Weights of a small audio frame classifier: trained on single English command words and digits, spoken by a formant synthesiser in many voices.
Rows from block 9 of a small audio frame classifier, named by matrix and row number. Rows with one number within an expert belong to one neuron, the router's apart. Each number is 500 + 50 x the weight over its row's rms, rounded and kept within 0 to 999. All counts start at 0. Numbers have three digits each.
After each expert's rows are labels from the 100 clips, of 14976, where the router gives the expert most weight on average: "lies over" is the class under the peak; "strongest on" is what is common among them. Only what is clearly more common there than usual is listed. The data: single English command words and digits, spoken by a formant synthesiser in many voices.
# router: router (model.blocks.9.mlp.router.weight, 16x128, trained with AdamW), inputs 43-85
# up: expert up (model.blocks.9.mlp.up, 16x128x128), inputs 43-85
# down: expert down (model.blocks.9.mlp.down, 16x128x128, transposed), outputs 43-85

# expert 3
router.3:476429537455590454512444445567500512394573537485450539496535525536591539490447458579492516524532586485537538521559473514478546476
up.0:527462567484448492625468464554448606427542560464532546387485566555520527559434469554456471518591578537469537391507456528425437535
down.0:482526456539607491524521455509505550569555499467487518494581495554534558444495520548430479588570559543495492526478458500447475533
up.1:487513534391473593525450456472471448471525529450471487499515501430549521453564479503454483551555509561468513540486519549543586478
down.1:515531535522493514506361423513425472515476446538610530552563510500569499458432564414538485523509610543376492495530483561453421580
lies over: /oʊ/
strongest on: /oʊ/; /g/; word: go; reverberation

# expert 12
router.12:470474531523450531490503467481484516443550563552499461568531499497516547492466532470470587538503543520467576433403524459555575454
up.0:469501507495548521465433400566511502490561461458585496516490454375530550556473466519476490478540460372519468486499534429442479527
down.0:482480526538529446408471487575460505460433553485440508455494477525501550467432550523527453512493363432443537410469438480534550530
up.1:600436451439576576543587526476513484545522550459517418512544430552488489488442416482536479518528567503469392497391549534491564589
down.1:498549509456608457509491532490392590430526467535388524478511566488590493473591518484586584490487585469456591602487465511471491436
lies over: /j/
strongest on: /j/; /u/; /m/; word: volume

# expert 14
router.14:524572504512455444405385478510539512424405571502523530488504515556502434514539468570524484508592487565392440474530469489539463512
up.0:546567522480435484422491472566482532567474441475496499464542563452504423490542562535505535513548489431528491527505507460448478419
down.0:404515512500552550463532464438456346458497474539469462419473521530488506512418510487541555422570528508430553441468523478482509548
up.1:525550430573567473490522496464563554477533493484444428471451531531617451560482497539472470446582440487447500563565515579519471516
down.1:494544539474487568447466487448512524445545531448542445467540532500457497513407417484581481503449505615632606440562590539604473551
lies over: /l/; /z/
strongest on: /ɔ/; /k/; /l/; word: call

# expert 13
router.13:435451497573467529487517602462528494457485551508484517521471484438634470460494502438502463498503528462452510488493488482586472554
up.0:416521619447560564518527451529427519455496450464491449520490451451450446533511541556501484541488441501534488496474494560456488549
down.0:516497545384522514479584463455490473558507473473518545514519507503525459558574552477512453462449450486443510428598404517579480445
up.1:549522496499505481508541503447502564497455445410460479577471506436491520455410449371434530500478489496618551456516453473515503628
down.1:501484595449431471431435564560524499492450517562498536430587482551546409548571423534583457455550476500504428527591508626504444525
lies over: silence
strongest on: /s/; /k/; /ɪ/; word: six

# expert 2
router.2:467454454432433483515607439524458406463505458436477502482418456510474527368504466489489485497531498470503582474543449540470507454
up.0:478411409430473449474606504446480434421473550438559552482512376584421464533483419445433529504449529468556440502532550572495490493
down.0:526476443491560426482449465619446569514472543515498432488392530350581539466571581497510483426395564458527541415521517489511536400
up.1:518522479484512519458540500371486488443524495479547456538360476459428481530494445484504406548569478429496553514492500548478565524
down.1:542429515463531532575479469590515526471574497492485468580513541519597486417485407469496550540347493481565444450492510477479561475
lies over: /k/
strongest on: /z/; /oʊ/; /k/; /l/

# expert 15
router.15:469550485556474496527553558505516495625562433494486525485536474577500450476510541466481546508548549529525524551484508511522485598
up.0:569426478518530540470494497491427553411442434570571481513431390488469567492528546553423568461521513531492428579421478466467460434
down.0:446551483517499526567533496439495521489466500436462451517599458449609475507545456528559523578525552601501508478507504460536478478
up.1:543553510486558461570564497532615462453438573489509503541578434467576506597542497509565536538491437510528477461461551512385497437
down.1:574398491574528554520497469526472446498593603431590571550442535458476549597445525524440502500565465489507435559507448550607538363
lies over: silence
strongest on: /oʊ/; word: no; /g/; word: go

# expert 11
router.11:467447582473438589431462514443507447558521430434532457447533554559480498485504433427419471402440525452571473431505500504462555431
up.0:565544499566501454492568558458492456493506518486407504418516535459478499593472547527432388508461499442545493606431499591506452443
down.0:477523495452516411517361491515456446482458552470536575534460531398500506435522530517529484467415481502523514508536514479419432502
up.1:420516494421452481632547533431523550501558441463499487420424502439418480382526476466465512510558606501554581489541442519498497595
down.1:443479488463616571475506420514428449535553502494510532503405476483490538444489426448581504543539537447589586476490457494497533489
lies over: /p/
strongest on: /p/; /t/; /ɔɪ/; /n/

# expert 9
router.9:494523489542559504527500470546504540536567506564536461455507563495462485534437593524439487454463474456472544511460477495494438558
up.0:477428522551504438483470469500505509569623427532493576548580536512590446474467554447550524532501498533502400507446432461478585525
down.0:524438476452568472454527455500498499456431572444501461538438446492468373552564497473510442530545501513485540520596565459520455502
up.1:448523510565499413454488550552551495500563502507440553555451504556530496467486494611492494478521548551586436586527470530420514439
down.1:540454446489471499507498447448535440460477423479514473532504400409477532412547557591548531602482563516462480478477523490528452584
lies over: /ə/; /æ/
strongest on: /s/; /ə/; /k/; /æ/